python train.py --model="multi-label image tagger" --activation="silu" --batch_size=384
Rows from block 3 of a small multi-label image tagger, named by matrix and row number. Rows with one number belong to one channel. Each number is 200 + 20 x the weight over its row's rms, rounded and kept within 0 to 999. All counts start at 0.
Before each channel's rows are labels from the 100 images, of 14848, where the channel reaches its highest value: "responds to" is what is common among them. Only what is clearly more common there than usual is listed. The data: gratings and oriented noise at many angles and scales.
# convs0: first 3x3 conv, stride 2 (model.blocks.3.convs.0.weight, 144x96x3x3, standardized in use, each kernel summed), inputs 0-95
# convs1: second 3x3 conv (model.blocks.3.convs.1.weight, 144x144x3x3, standardized in use, transposed, each kernel summed), outputs 0-143

responds to: coloured; very coarse
convs0.57,178,224,212,210,206,179,209,200,210,199,189,200,183,199,194,194,187,206,215,221,209,209,211,204,196,214,184,206,229,176,198,188,185,201,179,214,240,233,200,198,201,168,191,209,210,263,230,199,167,228,155,195,171,162,183,210,222,213,220,187,199,179,220,193,164,239,193,165,207,196,239,191,206,165,157,206,226,208,155,206,184,203,205,169,209,182,205,203,194,206,228,201,202,206,198,200
convs1.57,201,228,185,177,209,193,201,196,207,210,219,198,184,175,220,221,202,164,171,183,203,227,191,187,195,198,183,214,192,200,211,216,232,221,205,195,197,188,205,200,188,196,208,211,189,221,162,200,198,209,215,177,172,176,211,238,224,232,220,174,216,208,193,192,170,179,199,194,196,227,228,185,163,230,199,205,203,180,170,218,189,186,149,144,233,229,188,202,219,203,210,184,221,228,204,198,191,202,190,219,194,178,232,187,172,173,154,209,169,188,176,180,215,205,221,194,207,207,234,227,208,248,224,231,181,201,204,226,229,221,227,198,228,200,203,187,201,188,219,235,183,200,211,215

responds to: very fine; square grating; stripes at 45 degrees
convs0.65,194,206,160,175,150,192,227,217,223,196,205,194,211,202,216,203,176,251,210,220,146,182,174,202,204,196,212,213,206,192,192,201,205,200,233,195,201,231,179,194,170,208,235,233,216,204,183,194,162,187,202,171,192,195,198,224,195,186,213,200,201,190,238,192,185,175,214,219,218,197,211,168,213,222,209,190,187,208,202,210,209,189,178,218,218,202,235,224,185,204,195,230,163,185,162,182
convs1.65,183,186,195,183,208,155,213,218,178,221,195,185,209,193,216,211,200,217,181,184,210,217,182,178,213,210,225,204,173,168,169,210,177,176,196,179,204,200,190,201,217,200,192,224,198,217,199,229,203,219,202,239,202,191,212,210,170,199,199,236,217,213,230,211,211,208,220,222,225,196,215,199,211,196,189,189,223,184,202,165,198,208,206,184,203,190,209,201,228,224,173,211,159,152,213,240,184,213,229,201,228,209,223,164,224,160,222,245,208,207,187,215,174,208,192,186,206,215,205,171,223,192,212,186,228,157,241,192,168,188,232,233,167,223,197,221,241,202,187,184,191,205,192,188

responds to: coloured; fine; kind: dashes; stripes at 150 degrees
convs0.83,199,202,219,185,191,179,211,192,182,201,202,229,207,186,219,242,190,169,209,245,197,185,191,179,239,174,202,203,199,213,222,199,219,179,219,209,191,202,229,179,223,193,160,224,162,210,190,199,220,202,210,175,182,206,187,181,208,166,188,209,238,183,190,255,175,199,188,231,213,167,184,181,194,233,216,205,211,192,219,209,229,178,196,186,174,166,176,199,190,202,189,233,189,183,195,184
convs1.83,189,216,191,187,211,233,231,237,239,171,208,214,193,193,189,220,189,203,197,186,217,212,178,192,222,191,210,229,212,197,218,180,177,224,176,169,216,211,218,237,177,171,207,207,165,177,237,186,229,242,209,187,230,229,189,190,238,195,216,190,156,186,199,208,186,185,219,170,206,207,175,205,209,173,199,190,170,183,208,185,187,202,212,198,190,223,179,200,192,200,178,159,205,177,225,216,185,158,183,213,215,211,186,190,179,212,187,194,198,188,228,202,187,180,185,185,235,225,202,167,216,211,218,190,204,208,187,200,186,215,221,185,232,184,228,196,213,148,207,196,195,168,164,196

responds to: very fine; square grating; stripes at 30 degrees
convs0.101,211,197,196,264,202,184,193,222,215,200,175,203,192,203,190,210,181,206,191,200,201,211,206,211,221,215,180,229,203,191,219,199,191,193,211,209,184,200,200,181,172,196,186,220,195,198,206,190,214,210,232,163,220,231,177,215,193,193,189,223,214,203,181,191,172,200,175,194,192,212,250,229,184,193,232,225,207,170,181,202,279,187,187,179,156,168,196,193,199,203,167,213,189,212,195,218
convs1.101,148,193,201,198,214,144,200,179,224,195,197,201,179,172,215,196,182,177,177,187,195,191,200,191,174,169,244,207,198,273,215,197,203,223,180,171,134,218,184,206,194,178,186,210,189,213,178,200,196,202,205,192,183,179,186,206,157,194,224,214,197,217,212,172,187,205,201,168,179,213,198,188,161,210,211,203,215,185,176,209,193,180,189,194,205,228,186,189,207,207,180,182,232,222,184,205,192,204,219,200,219,176,212,197,179,155,185,219,213,186,189,203,205,222,198,214,171,191,210,196,210,185,165,207,185,178,171,181,189,159,224,205,189,209,208,211,219,215,217,216,169,213,203,215

responds to: fine; stripes at 15 degrees; square grating
convs0.124,194,196,200,194,184,190,205,218,190,209,212,217,184,210,160,202,162,201,205,196,229,165,172,212,251,220,279,192,195,207,213,184,203,193,207,191,186,192,236,193,205,199,186,180,206,213,207,240,207,211,198,185,201,187,200,185,199,178,216,232,196,203,201,197,208,176,230,199,227,193,177,183,190,215,178,213,200,204,215,191,219,161,219,199,213,207,207,246,196,193,161,196,156,180,219,179
convs1.124,173,213,183,213,194,227,208,176,199,213,141,185,172,175,207,185,237,156,187,222,188,191,195,143,205,188,210,171,205,199,209,199,197,210,185,225,188,231,172,174,194,226,218,186,185,184,203,194,202,220,220,197,189,180,197,214,199,209,200,176,183,190,184,198,202,222,179,172,206,194,197,200,222,202,177,214,199,238,197,193,213,194,194,200,214,222,194,213,180,138,202,187,203,176,211,199,192,179,178,214,184,188,199,169,189,192,197,201,181,213,201,245,217,197,184,197,206,177,214,190,215,206,178,174,198,207,196,200,217,250,195,197,146,247,195,190,207,193,156,227,201,184,184,155

responds to: square grating; dashes; stripes at 120 degrees
convs0.125,211,198,209,184,201,214,217,132,184,185,187,189,194,222,201,193,193,188,188,170,207,190,200,235,203,155,228,188,204,186,198,207,236,190,237,222,203,183,220,183,251,212,218,191,170,188,193,219,211,191,228,165,194,196,215,212,219,203,187,175,215,145,178,216,224,222,219,189,196,207,200,201,168,207,205,190,196,234,182,236,177,222,203,196,207,209,195,198,213,208,209,211,193,171,206,174
convs1.125,176,203,157,191,200,203,230,182,188,180,205,170,173,187,204,229,205,197,160,185,222,163,187,184,204,190,211,202,222,167,200,179,182,190,201,216,177,167,191,170,182,178,225,190,163,237,205,193,219,206,200,208,197,182,218,222,170,199,189,194,170,173,167,162,211,214,229,199,183,175,228,159,196,180,207,203,171,174,209,157,202,190,203,185,185,192,191,201,223,210,197,181,181,198,205,164,181,194,217,192,200,205,210,160,186,190,218,228,236,214,202,177,187,186,192,199,177,230,199,168,169,176,218,187,206,198,194,221,199,194,217,225,204,182,159,211,216,235,228,214,219,191,185,184

responds to: dashes; stripes at 90 degrees
convs0.109,206,189,204,212,195,217,215,222,191,179,201,183,199,206,202,176,213,232,247,229,217,188,205,171,175,175,191,189,212,180,187,156,204,191,194,194,207,200,212,213,203,203,156,217,210,213,196,222,238,186,197,184,203,227,161,177,192,226,173,209,221,207,155,173,201,210,200,234,176,201,231,208,205,179,209,206,204,211,156,234,204,180,196,224,165,191,189,218,205,220,203,196,210,158,211,167
convs1.109,212,185,185,215,174,212,169,230,203,159,192,197,188,204,202,199,211,218,146,195,200,188,211,191,207,219,204,171,197,221,158,228,201,210,200,221,244,202,205,203,166,203,219,192,214,198,181,212,203,224,185,191,189,225,196,148,219,205,240,202,219,230,200,188,224,180,163,189,211,234,163,184,200,219,198,219,225,227,224,212,207,218,196,189,212,195,226,192,192,196,196,188,185,198,215,236,197,198,209,171,227,160,164,184,193,224,193,204,203,210,186,198,171,227,186,204,207,184,180,227,199,166,222,222,229,181,207,190,190,157,182,233,199,219,233,215,229,210,199,201,185,190,211,166

responds to: stripes at 75 degrees; dashes
convs0.85,194,189,201,203,244,262,185,191,238,172,245,185,208,204,190,195,212,232,181,199,181,186,205,185,224,188,189,207,228,172,188,195,174,189,212,220,191,193,216,217,184,216,221,218,170,201,218,196,202,167,178,207,205,231,176,190,163,225,225,195,220,255,199,197,191,194,177,171,186,225,199,202,181,207,197,170,245,209,198,200,197,206,220,173,211,195,223,208,201,201,186,190,214,196,181,196
convs1.85,185,175,193,204,195,224,186,215,206,173,187,154,200,203,219,197,209,195,206,215,199,181,223,225,181,164,179,167,204,220,226,191,204,201,190,163,181,174,174,219,196,209,178,192,166,203,199,254,159,204,227,220,181,165,226,177,211,197,196,187,196,198,209,213,172,190,174,211,201,198,171,236,172,200,171,204,164,204,216,199,203,206,243,217,201,201,220,161,187,195,218,252,157,183,203,193,182,191,199,170,220,174,187,202,221,228,174,228,212,209,169,212,227,198,198,223,201,209,190,230,174,165,193,190,232,192,192,171,189,203,210,207,190,181,183,203,191,219,204,196,191,209,222,204

responds to: coloured; dashes
convs0.116,237,214,187,175,200,201,210,208,204,171,213,225,183,229,195,135,233,194,214,201,194,203,193,242,194,190,205,194,206,207,196,206,175,252,203,204,221,182,180,180,207,181,194,210,201,189,195,225,208,199,192,211,177,211,203,195,200,194,197,184,242,166,207,194,212,147,181,213,187,206,168,178,225,241,158,187,209,206,207,186,202,207,182,189,223,208,186,230,230,175,221,199,198,196,171,210
convs1.116,194,185,217,197,195,166,179,206,177,193,202,158,196,184,197,213,190,220,174,208,213,188,185,178,217,195,211,216,135,168,191,169,162,221,176,170,175,189,248,198,163,219,211,212,203,214,198,163,164,174,186,195,176,201,208,235,190,202,185,182,200,190,208,211,212,204,208,216,207,187,234,224,180,158,173,201,150,209,226,221,220,169,228,174,208,192,184,222,189,196,216,211,207,195,213,223,190,181,196,208,175,186,193,188,227,170,173,217,213,182,171,207,199,188,174,189,198,224,216,196,175,194,200,186,178,180,200,220,195,180,227,187,185,214,208,170,182,208,188,229,195,182,177,192

responds to: coloured; sawtooth grating
convs0.91,208,180,204,188,214,169,191,222,191,202,168,221,216,178,212,181,198,154,187,199,209,198,240,233,223,219,186,189,221,234,235,185,209,203,215,184,209,166,186,214,210,193,208,175,195,190,222,188,189,195,164,204,185,176,203,231,263,179,243,191,201,174,200,209,237,171,217,193,233,188,194,181,215,181,235,195,200,211,208,203,182,193,165,200,201,224,169,203,210,216,197,193,201,200,199,189
convs1.91,204,194,192,164,221,217,167,215,191,190,219,192,199,202,193,172,185,198,174,199,203,205,213,209,235,208,197,195,219,196,183,203,200,210,232,186,233,208,183,218,193,202,164,193,203,148,222,211,188,213,198,184,203,212,219,212,212,185,186,174,196,205,230,200,208,186,197,227,220,189,209,239,171,192,187,205,168,201,203,197,205,215,217,208,198,185,217,211,171,207,187,218,197,184,208,181,204,167,139,223,189,226,199,172,174,185,214,197,138,195,162,200,171,174,204,175,226,229,199,245,209,205,216,187,175,196,218,182,231,190,189,235,220,172,185,200,207,208,186,226,215,224,256,204

responds to: dashes; fine; stripes at 90 degrees
convs0.86,221,199,222,210,203,208,182,183,174,183,191,191,192,217,199,180,192,221,226,248,192,188,186,179,219,178,215,218,189,205,208,127,205,176,190,207,223,207,214,187,229,213,189,211,207,198,208,203,222,221,210,202,215,213,148,164,203,203,186,207,236,226,165,196,183,192,190,237,187,221,217,195,191,189,200,198,206,175,193,201,206,185,191,207,190,220,187,207,201,248,207,190,180,253,216,172
convs1.86,217,172,163,178,186,232,174,222,193,245,197,217,196,232,199,208,185,190,240,219,194,182,185,191,234,200,214,177,194,188,193,213,175,165,183,177,187,200,229,182,202,187,197,203,211,178,194,190,216,223,242,159,220,205,208,179,191,240,208,198,193,196,210,189,190,193,244,196,228,219,161,166,164,204,176,221,198,217,216,209,212,172,176,225,211,181,211,218,190,201,206,172,207,183,178,202,192,221,202,166,218,195,179,176,163,234,196,184,187,207,209,215,192,217,173,164,183,216,188,203,172,183,215,186,220,216,201,184,176,189,215,222,189,185,220,188,192,179,198,160,213,215,167,190

responds to: medium; stripes at 0 degrees; stripes at 15 degrees
convs0.117,208,199,166,185,172,222,188,195,184,192,231,191,217,211,193,184,219,177,209,197,215,206,210,202,223,230,259,179,203,170,197,190,191,209,197,200,207,258,176,212,201,220,165,225,199,181,203,212,202,188,200,212,193,157,193,194,199,165,242,204,177,221,208,205,226,185,233,183,190,140,207,210,204,204,190,199,210,199,209,211,224,192,152,196,210,186,196,184,214,204,181,209,169,219,195,210
convs1.117,192,221,187,210,216,198,221,177,203,219,177,197,194,191,217,163,197,197,214,200,209,213,176,207,183,194,208,207,190,198,202,214,257,214,197,253,213,214,203,156,207,216,205,197,198,190,194,195,216,197,232,210,184,185,186,214,231,205,204,191,187,199,181,209,197,224,157,162,200,197,197,232,200,210,191,222,168,204,258,200,211,178,223,189,214,200,194,206,183,200,196,193,203,206,201,182,206,225,208,161,177,239,192,212,197,198,176,197,184,206,189,237,199,176,204,199,198,166,215,186,177,198,186,179,197,192,156,216,261,201,154,177,165,206,202,179,195,180,171,233,181,167,219,164

responds to: dashes
convs0.4,192,205,200,202,207,155,198,177,192,216,211,189,222,166,198,197,210,229,197,183,204,205,218,221,167,204,212,203,204,194,191,189,197,155,231,217,207,188,229,182,162,222,202,219,218,258,184,182,194,182,197,218,204,168,195,231,195,218,213,191,211,195,196,210,186,188,161,204,214,193,234,147,226,157,220,172,240,192,206,185,183,195,209,195,189,179,196,191,221,214,162,198,200,191,201,212
convs1.4,195,173,222,218,213,232,185,181,212,190,202,181,210,214,205,221,194,199,235,212,187,210,207,214,209,208,207,212,192,240,205,219,221,187,210,187,159,214,209,169,196,220,203,202,204,198,206,239,183,194,218,222,146,190,223,195,166,245,205,178,205,198,220,205,185,195,190,225,214,200,197,223,174,225,187,214,155,197,220,216,243,201,160,180,224,218,192,200,179,206,206,228,226,186,241,210,195,189,186,248,199,199,215,202,201,227,167,209,200,176,164,220,218,187,184,198,199,225,207,173,194,187,240,210,151,169,201,200,196,196,210,173,204,194,200,166,196,183,174,220,193,231,213,198

responds to: square grating; very fine; stripes at 135 degrees
convs0.100,189,203,182,222,197,258,204,213,220,163,224,139,220,215,204,230,204,192,211,222,191,212,185,212,150,209,209,212,180,183,174,194,210,199,201,198,209,187,231,184,195,210,202,232,203,205,182,213,239,183,171,194,223,220,209,177,219,192,203,192,175,176,208,196,184,229,200,202,223,197,206,153,206,158,213,192,171,191,191,198,204,218,233,183,215,222,209,206,209,208,226,190,194,218,175,198
convs1.100,182,202,157,176,199,196,216,182,230,169,209,189,182,191,188,218,214,223,191,195,175,211,196,191,231,185,193,202,219,221,209,219,180,217,172,181,188,252,227,209,222,168,212,208,167,201,172,180,202,178,192,184,195,163,211,172,182,187,212,173,213,194,223,204,200,210,217,209,225,204,173,200,208,189,209,173,235,212,176,194,168,236,188,168,192,224,208,193,199,208,151,211,202,190,162,162,193,215,144,242,218,208,216,181,216,192,203,196,221,209,206,197,197,198,216,185,222,205,207,176,211,192,259,163,187,194,185,223,203,222,193,208,191,194,187,203,179,225,206,168,209,196,210,209

responds to: very fine; stripes at 60 degrees; stripes at 45 degrees
convs0.39,208,221,196,218,200,204,223,220,241,203,186,209,217,193,209,220,193,202,116,189,183,194,218,179,209,146,205,180,192,194,196,185,203,198,210,201,192,219,214,200,209,199,191,212,207,209,173,189,186,190,200,216,187,208,194,181,211,224,214,217,221,170,231,204,213,205,189,168,174,183,163,200,213,199,220,227,187,193,209,184,215,227,210,222,159,190,171,163,191,191,202,186,177,227,241,223
convs1.39,203,186,202,249,183,198,192,188,197,182,209,249,168,183,195,168,191,202,212,205,183,181,228,171,189,195,190,210,184,200,188,183,180,192,210,186,145,195,187,205,213,180,227,188,179,161,211,195,212,206,172,196,200,195,211,236,183,212,224,179,196,210,168,199,219,187,173,184,215,179,199,200,222,178,194,218,192,197,183,177,215,219,159,182,254,193,194,204,182,188,207,204,213,186,164,199,181,182,186,202,190,211,176,203,175,206,204,176,196,155,163,213,209,211,215,235,168,207,204,196,177,200,212,221,179,191,177,199,193,235,206,202,164,178,240,154,232,197,185,193,204,223,176,182

responds to: very fine; dashes
convs0.41,247,201,207,223,211,237,199,224,215,188,186,180,210,190,221,217,194,176,154,195,218,176,192,161,228,176,227,184,183,193,180,210,179,193,209,196,181,218,214,191,183,192,194,204,189,225,265,214,200,169,182,199,185,206,191,217,227,177,216,202,211,149,213,200,205,211,199,223,187,184,227,193,181,208,187,193,227,218,225,185,204,187,213,199,180,208,165,189,180,222,208,231,209,220,198,173
convs1.41,215,210,193,166,209,182,181,192,206,182,198,203,181,188,210,189,207,200,208,185,204,195,187,222,205,182,181,220,222,185,192,173,207,204,190,210,168,196,200,196,203,170,183,210,212,199,227,142,215,172,191,199,216,164,234,241,185,175,211,198,189,179,238,196,143,206,199,179,203,149,195,210,212,178,205,232,192,179,172,196,190,208,180,180,181,217,255,200,189,207,170,217,193,186,146,192,184,189,222,226,200,212,212,213,166,183,215,175,192,211,195,199,196,181,192,209,157,180,210,199,204,213,161,185,226,183,199,227,200,198,173,223,188,171,214,206,193,214,217,212,158,194,212,219

responds to: noisy; very fine
convs0.121,190,187,223,162,197,225,220,187,200,203,177,170,215,206,187,200,196,196,223,219,228,211,208,221,232,189,220,240,188,194,198,204,217,210,187,205,202,214,189,204,216,191,179,220,203,228,207,203,196,222,169,208,169,201,223,181,221,229,196,225,207,169,200,205,205,212,174,141,160,207,209,187,163,158,215,209,213,197,142,174,179,206,186,202,193,242,189,210,189,178,191,193,203,228,203,205
convs1.121,208,211,241,200,197,198,182,182,215,212,187,229,197,209,212,196,203,201,254,188,218,207,222,200,185,204,208,216,223,206,205,183,233,191,194,239,178,226,179,203,172,215,200,196,201,231,165,192,193,216,213,202,160,217,178,234,198,195,252,217,209,202,209,198,168,189,197,211,210,221,190,189,178,235,236,186,174,192,212,174,150,242,192,216,196,205,182,218,197,214,196,212,181,211,192,198,161,194,193,209,220,189,216,207,198,205,204,160,232,200,172,238,195,209,225,180,215,170,197,202,213,189,175,182,255,208,206,228,192,200,190,156,211,183,201,194,183,235,202,233,206,187,199,192

responds to: fine; square grating; stripes at 90 degrees
convs0.81,223,195,199,182,164,180,240,208,252,187,211,175,225,230,214,213,209,207,176,223,222,223,187,223,179,167,209,174,223,176,180,181,206,199,222,193,209,186,197,211,190,178,199,235,180,204,185,177,228,210,195,172,201,196,204,199,219,194,194,177,217,188,176,227,200,178,209,243,206,224,182,202,182,184,194,178,175,210,223,237,199,160,187,201,186,213,229,171,218,177,215,214,201,196,205,168
convs1.81,180,225,167,213,191,252,189,259,195,179,205,206,205,170,191,228,232,189,182,192,174,229,191,192,220,220,219,194,227,184,214,244,172,229,204,243,211,218,220,234,186,201,189,235,201,233,205,184,208,203,206,224,219,192,180,167,159,200,199,209,220,179,239,205,200,198,223,196,187,203,196,192,194,213,213,205,207,200,213,223,186,200,213,228,164,228,195,186,214,216,176,165,206,221,216,215,187,227,193,207,247,220,217,185,187,205,210,211,226,215,189,181,184,241,180,214,208,195,193,193,215,175,221,202,187,178,226,185,190,213,198,225,194,189,178,200,215,191,227,216,187,196,229,194

responds to: medium; stripes at 165 degrees; square grating
convs0.108,199,209,180,190,170,219,211,193,210,214,189,193,199,216,162,180,192,209,190,201,211,216,198,241,153,225,186,195,190,138,190,191,190,218,200,204,165,201,206,197,195,181,249,239,200,184,220,242,195,222,220,185,214,176,196,167,232,217,187,204,183,211,209,191,180,192,231,221,201,198,201,221,217,200,223,200,171,201,206,229,196,192,202,233,208,219,222,169,211,246,185,204,204,210,187,183
convs1.108,202,187,223,192,174,174,197,192,220,194,230,199,168,217,223,197,237,217,184,176,212,225,212,221,191,184,201,177,231,166,185,221,169,219,190,218,201,186,212,185,219,191,188,174,182,170,183,199,183,185,214,222,201,194,182,195,184,218,178,196,177,185,239,185,190,208,204,149,196,158,200,214,167,209,193,220,190,196,241,203,209,225,198,178,211,197,193,214,206,201,205,215,190,218,180,228,190,246,217,213,163,214,195,192,204,210,241,216,192,216,174,218,193,204,191,198,181,155,202,189,188,217,209,155,159,205,170,212,204,191,163,200,155,214,197,222,185,161,217,221,195,207,205,186

responds to: dashes; very fine; stripes at 120 degrees
convs0.112,264,202,187,240,197,226,232,193,188,192,223,219,219,184,191,217,208,211,193,168,181,181,198,171,233,185,219,201,215,178,231,199,177,185,213,202,223,195,224,179,176,233,211,200,202,186,199,174,180,177,190,241,226,167,204,238,173,180,202,205,225,187,199,175,225,148,197,223,200,189,200,179,239,198,206,195,213,192,206,202,219,207,185,184,179,214,183,192,206,204,190,201,216,215,191,197
convs1.112,151,217,182,215,225,167,194,169,182,211,193,187,209,204,203,162,186,228,213,142,215,219,216,206,189,221,214,181,183,216,175,211,205,193,199,180,217,201,192,199,201,209,206,195,234,194,194,182,212,218,180,209,197,213,213,217,151,216,207,199,221,220,183,257,201,217,247,187,206,214,174,213,201,188,212,226,211,194,236,184,186,163,167,209,198,217,214,211,173,211,186,190,177,214,195,203,187,173,198,198,166,192,215,221,198,237,214,187,212,202,208,201,181,200,174,227,208,192,186,187,193,207,183,179,184,180,173,240,188,216,176,226,214,174,204,153,193,217,180,190,171,205,175,171

responds to: filtered noise
convs0.77,198,210,193,209,201,202,180,206,176,189,201,211,210,195,200,207,197,182,189,197,194,180,220,168,218,199,200,205,187,199,212,199,231,222,215,189,208,202,190,186,193,226,180,156,193,199,186,247,191,167,187,205,243,256,194,201,197,211,201,198,225,203,212,179,245,215,156,201,202,171,166,201,230,223,163,184,163,207,192,184,196,185,229,173,201,205,163,183,207,201,258,207,182,186,193,200
convs1.77,192,190,221,201,179,222,202,184,175,211,207,213,195,225,183,188,198,192,181,192,196,225,212,207,228,189,220,221,238,215,173,150,188,197,180,201,231,194,202,193,201,217,220,213,175,180,205,163,200,194,188,153,193,196,200,203,192,229,189,213,188,170,222,182,215,206,192,165,200,182,192,190,188,194,186,210,192,200,237,217,164,226,234,180,186,186,220,207,214,198,206,203,191,208,166,201,209,212,185,232,191,182,204,185,233,204,233,208,206,186,211,176,164,196,226,209,197,200,223,207,203,297,198,187,189,216,200,191,226,217,230,177,171,182,224,214,168,206,195,191,180,180,180,170

responds to: dashes; fine
convs0.56,177,178,175,187,215,193,210,209,232,203,197,203,235,192,168,202,203,212,190,215,170,190,195,208,193,201,198,202,201,207,198,220,184,192,228,206,202,214,211,168,204,196,209,211,190,202,185,164,238,200,224,170,180,201,199,200,209,246,208,224,253,200,177,217,241,183,218,170,177,214,186,247,176,252,199,217,224,187,180,184,214,214,191,221,171,178,207,198,170,218,215,181,216,202,205,168
convs1.56,186,183,171,205,239,187,188,196,186,225,175,213,215,206,231,218,217,187,217,210,186,183,221,204,158,202,187,218,178,241,237,201,193,214,199,202,158,202,184,170,179,177,258,187,191,215,183,201,184,203,202,219,185,199,186,195,171,169,222,201,232,199,201,176,204,217,215,218,189,252,177,175,212,192,211,185,201,207,175,196,192,158,239,185,170,243,201,197,182,204,194,213,196,196,158,238,175,176,196,184,216,183,203,224,196,216,179,190,237,205,215,194,233,229,193,224,188,208,177,189,194,181,205,175,210,202,193,187,170,207,193,186,223,210,216,194,224,215,203,186,176,188,184,221

responds to: stripes at 45 degrees; square grating; stripes at 30 degrees
convs0.38,162,212,201,200,210,200,219,150,208,198,185,206,170,176,204,209,185,204,209,183,196,194,208,210,210,232,202,202,189,218,220,193,203,174,246,213,171,183,213,205,189,211,197,194,191,195,202,185,196,209,183,231,217,192,198,241,171,219,190,203,220,224,199,202,199,187,208,210,203,159,212,194,222,179,206,179,265,233,188,172,203,191,206,204,190,191,249,190,192,222,191,187,180,160,197,145
convs1.38,184,161,170,176,215,216,171,219,180,206,203,187,173,216,201,170,207,205,173,178,185,197,246,210,191,200,204,229,199,172,203,179,210,198,219,179,209,173,218,194,209,228,171,236,188,208,213,184,222,171,210,237,174,174,215,198,186,225,199,191,162,221,193,206,203,179,176,195,190,205,180,186,166,223,181,213,165,199,225,157,214,175,193,185,212,178,234,205,161,204,217,211,154,176,217,187,194,229,210,180,208,206,204,184,199,172,203,233,203,179,186,155,224,181,214,173,205,211,200,191,159,220,167,207,211,184,194,200,201,191,199,210,187,192,173,182,208,201,166,210,215,206,197,180

responds to: fine; stripes at 15 degrees; stripes at 0 degrees
convs0.15,179,192,169,157,192,205,207,222,188,164,182,210,231,164,232,210,220,209,202,180,212,224,179,208,230,195,186,181,211,193,175,176,196,203,206,208,197,171,170,189,199,208,174,218,195,206,212,156,177,194,186,195,187,185,199,157,205,208,211,232,203,205,204,251,211,188,221,213,205,198,189,173,207,238,192,225,211,203,225,185,178,165,213,217,204,210,216,245,198,220,213,193,170,174,193,179
convs1.15,182,243,198,208,182,225,204,200,171,210,126,206,186,202,193,197,221,178,199,216,204,214,195,143,204,207,211,225,198,212,208,219,182,211,223,221,203,234,195,193,183,207,212,203,179,174,188,195,217,210,207,172,183,200,231,197,232,204,209,178,219,170,202,211,184,221,191,190,197,206,202,199,219,196,166,187,204,219,211,200,217,202,203,225,208,212,145,208,175,124,203,204,204,177,227,211,195,199,185,220,196,202,196,203,215,211,226,192,189,212,195,229,199,200,205,192,220,194,205,182,207,191,167,193,225,191,192,192,201,244,213,206,171,223,232,216,228,193,138,207,196,213,185,172

responds to: square grating; very fine; stripes at 120 degrees
convs0.138,179,208,193,172,229,226,221,206,180,209,245,197,183,201,191,216,189,219,189,180,195,189,189,208,174,216,220,220,194,193,183,181,135,181,199,217,208,191,206,208,237,217,195,233,202,211,201,174,191,220,205,198,194,152,178,210,217,211,199,215,184,207,205,196,206,183,195,193,203,204,235,211,227,220,199,204,197,188,230,160,202,238,208,208,180,184,180,207,128,178,187,197,195,172,214,204
convs1.138,191,187,178,230,202,182,203,151,208,179,186,195,213,190,146,179,199,174,184,192,206,164,210,186,201,170,197,192,138,206,187,193,182,174,207,209,203,201,214,191,198,199,191,202,217,184,233,172,197,214,218,209,175,198,191,200,201,176,195,231,191,216,145,206,199,195,170,171,170,203,229,199,214,180,168,168,189,205,146,217,203,222,200,167,179,204,205,183,205,203,196,211,215,189,197,203,203,208,173,197,183,168,188,229,218,183,199,177,220,212,217,227,212,202,196,179,181,222,194,213,174,212,182,204,211,177,218,228,195,166,200,167,215,189,167,176,207,175,177,193,207,247,197,217

responds to: square grating; very fine; dashes
convs0.63,191,213,222,226,204,242,202,229,208,168,221,210,199,197,203,187,188,165,205,210,217,230,202,163,192,202,221,226,194,166,185,182,229,227,226,218,201,173,196,201,221,218,179,210,207,224,207,239,221,207,159,226,209,210,190,186,185,198,189,174,204,212,216,184,190,185,170,209,175,187,209,131,198,228,218,185,156,198,192,176,204,211,194,188,199,200,179,214,202,178,191,195,208,215,224,184
convs1.63,206,204,209,202,196,252,158,168,176,212,209,201,246,215,171,190,197,231,215,227,205,212,201,163,213,199,200,205,217,224,176,187,187,171,197,187,214,193,203,173,219,181,191,217,160,198,204,203,198,198,219,198,217,192,232,217,187,238,175,204,206,192,177,180,184,186,226,162,200,203,175,190,195,252,224,194,242,216,158,203,210,195,189,184,224,171,212,219,218,205,193,198,207,217,186,207,177,233,198,212,211,188,207,214,204,215,201,191,239,195,171,192,181,189,203,162,218,185,219,171,219,257,205,196,183,200,208,209,211,226,185,167,188,180,220,230,201,186,186,207,215,187,189,173

responds to: very fine; coloured; dashes
convs0.53,194,177,197,184,205,195,223,193,211,197,166,207,173,200,207,212,186,191,195,156,186,189,209,190,186,204,219,169,155,176,218,210,180,205,214,198,215,198,203,206,193,215,242,219,204,198,212,171,188,219,195,195,174,199,214,254,217,180,220,192,218,223,218,176,209,209,209,220,179,185,176,197,170,239,204,223,229,212,192,142,190,217,224,221,224,237,199,205,212,217,212,217,231,175,212,172
convs1.53,217,175,187,179,195,167,174,167,221,196,183,194,205,217,193,194,176,231,212,178,208,169,205,234,212,208,187,180,198,180,183,202,186,175,200,202,192,207,206,228,261,224,180,219,229,193,188,197,219,208,209,236,230,190,184,185,175,183,171,238,227,234,228,228,216,195,251,229,206,221,186,181,231,173,215,201,202,219,191,192,190,195,201,208,182,213,197,219,201,193,190,205,184,195,192,209,226,214,223,200,210,208,169,244,177,212,220,171,193,232,196,183,207,230,170,204,170,179,179,213,192,190,189,207,215,200,206,219,212,211,241,259,176,185,195,206,190,201,191,177,200,205,193,191